config.yaml
encoder_depths: [3, 3, 3]
encoder_wave_strides: [10, 4, 4]
decoder_norm: "batchnorm"
decoder_activation: "snake"
kl_weight: 0.01
eps: 1e-06
ema_decay: 0.999
Rows from block 7 of the decoder of a small waveform VAE, named by matrix and row number. Each number is 500 + 50 x the weight over its row's rms, rounded and kept within 0 to 999. All counts start at 0. Numbers have three digits each. After the name is the row's rms in percent of the matrix's.
After each channel's rows are labels from the 100 clips, of 14976, where the channel reaches its highest value: "top examples" is what is common among them; "peak on" is the class under the peak. Only what is clearly more common there than usual is listed. The data: telephone keypad tones over noise or synthetic speech.
# conv: width-7 conv (decoder.decb.1.2.conv.weight, 128x128x7, each kernel summed), inputs 0-127

conv.50 068:545485550544540537505489435516457541477471436488528633573480539485463431490494451477574423540484517511630516496487481507469508570503461468415351524510572532471524504500488539471539468474639612606479500403541483514518455534508557484517459514511462491433465499573461494477534534548450491538479528461511569522529481470483573520452515479400522524423494548549510423545492543501339578416505
top examples: clipping; white noise
peak on: key "0"; key "*"

conv.43 097:497464462520404493504523487479498549622449496399457493527477533513463666419451478526454483497424453520535573479465488538581537426576465474458491604463485410486533494478658509469485553488389495543556489499466436479467510539421431528445577515605499502490531461479499557496409483509441488473452518440547441473512495516492534542554513524494500568507472455538519471490491359523420492530548
top examples: mains hum
peak on: gap

conv.0 105:498407483456500461497493541481324532527551485612484479540468524477498421532551511490520525500465480409499496499511488603523423492478495524435386511558485515363517483588466474508406491455526418578509581398486583534523425459536502487492432469515566453585522472476407425460512470439495448467481561570553440492497483526464554517466526537478454485467448509606494567468531582510516494553513
top examples: clipping
peak on: key "5"

conv.124 099:479548505460451500570507612504548502516591487450434441566527522525559393449514559415519454502412488409490516501521500479450496498487491484599400389507492522570490588495432485559528477485379523465487523538517506474453517529562526498512587606479464562484446478488585519541478497522527547455461529542514636489530514479509514476451522528696456452523474500501450470513532457457440527574519
top examples: mains hum
peak on: gap

conv.101 063:505419429460542484462442489473432472451539513533501590367493466509486380417473556574387478454477530397434532519447482482526497457483473451452467448524472515449451513506421541449522445436493492514505396454565542524482450488516484464471428482467492488450404467459406551481541464344416500465446552515513446499449441502473479515491432521447498502436418526495480489479504534470645450511521
top examples: clipping
peak on: key "6"

conv.40 079:487479589491460473515451536495451483475460474473447502463460429527515553469456467559419526502526542438464520534432498510582508528507575419523509580470444522497428456454485459497616440545449458444472376489496477521535482534424444483495512419426451524501471467435407488395460421404531517485500505412532485560470454537569475480613554480544602536541553445440547381483569570487494457425512
top examples: white noise
peak on: gap

conv.3 083:481487563478559587460443575563516447504458496470469486517525439458472476439439421538482534469544525436480400484447545586594425497441543510555549537481522564487485391524431477499466465516527608430491534474385523572564484468434440517498456499486507486453468535470467475442484512518490493587456526479447565524482492416584505485534424485462534558631529470438498417562458555490485468357442
top examples: white noise
peak on: gap

conv.119 124:534513433495419548448493524446506593558440565442487483515473456519413587506489524570474490540458447485498504534492473609624489444570496523436533627461426401532580463476439497451438515502460485509566536506480454503459527508501462512474449482581499533479497503503485525533405547549398543458457458520521401472505500545431488562593400463422481633527445476468549468442536443572515481495508
top examples: mains hum; number of keys: 8
peak on: gap

conv.36 074:477334496484494542529438523459461525589447443495494438526463538536445415431488418514517462490502524416502402431543451519522522538513509493406354503489502514459483463459489491439471464446506389511488529398500503510474435465457434462474486509402458490464429511518363475486509478474495471481419515411517456547465531480422519520557467516513527572425436546471463466468523493562390520406506
top examples: clipping; white noise
peak on: key "4"

conv.98 118:523545432511383507491429504436533625565430522434494490514463430539487565486510580513448486530442440454504535485495464626597531480525488543444496625496450390564562544479458448471507479478414467522514529511510442480464542519507457495503538511612428580472525498506509591511460542551386589481511439478554428463528498517436496562561451520501441584501447506490499503428554403540508515495516
top examples: mains hum
peak on: gap

conv.16 095:506547317428480487490512456438466591588490578507468450402530483442504554557519533560501522458507412557396499538419442567551547497492482525503544553576480428470532528478446529500450516426479533504498500585425501481535543465451508511510454515538530491501487443443566502490416558513388502476487534540509502418467492462525513525613504467461504574569433480459533495405547490588620466511510
top examples: mains hum
peak on: gap

conv.55 116:519517319409432498461504513457534567546420531444473466490494455528444570523563504571510504482460368544476465507435432574579516472546439551445532572529463411525535482471437511441486530474446530468535503616479447477492482507453508509454452487526481539472479481501566537483427477543401520488511477522453463373506514452498517587587456441500522587559388513448521478433526453555493510471542
top examples: mains hum
peak on: gap

conv.113 108:470484503519468517450483531468490408430479472531486457728525529497517560485525499484614429556483490476537476394513506710513482493470498561457518516511515490540482541485543493523568473474511533538500621458508545527489482459461512491523495492452494477502522541535433531495501543512493431494529565461504548521534508499508539445451524498415422442539511529516508501492362552588424528366493
top examples: mains hum; key "*"
peak on: key "*"; key "0"

conv.38 086:486342503519514539476476554500513469487503397475521456496483447481501462458462428519625468526388522452479418525533534614519427512496502502320473505461538551503528500521438495506536420526564531534483502355527482513361419489493479459508496516395405478500419503503462501450485499465487497534486496477514453517450503505476537471522526554460503523336483478489510486520528484551430549499482
top examples: white noise; key "#"; clipping
peak on: key "#"

conv.27 131:483483530483387519525455448492521505491581479562540538507493446493525518440495496516495461482529475432477517455494465509541517489503502502513485539500463394518493465637490496592518512516361557582516493470477572442511544468493483501498521553483554545643480503476474508463555500546482509490528239444613493485519499439375445500507515604498452483477545471582488507483492573495502501477476
top examples: mains hum
peak on: key "4"

conv.102 073:538478546538556548518492529515420500400521470498527512506476525504478310501462454410499495579509547416548481486499486454441509517512520445400424422504536578465515484516442531450507414511546535504464466395520522492483408520484523476505378484446465427485381540534464454499531549505463400519433487459493486545495509471428539518424429500488511430386477521487410489537486548440419566439475
top examples: clipping; white noise
peak on: key "#"; key "0"

conv.60 114:457424524485531490476447510508520385545320415483540500522483463484478463519486353510554519475487535489467450538497521412475504542489515513376528471511506545463436386473588437446469505493547551369442523453440452522456483550494517493481443485413464521458455470449509509413518461482470502509513513464404477529472451434525498489495520432505464540457520471319500480508456460498540455457450
top examples: white noise
peak on: gap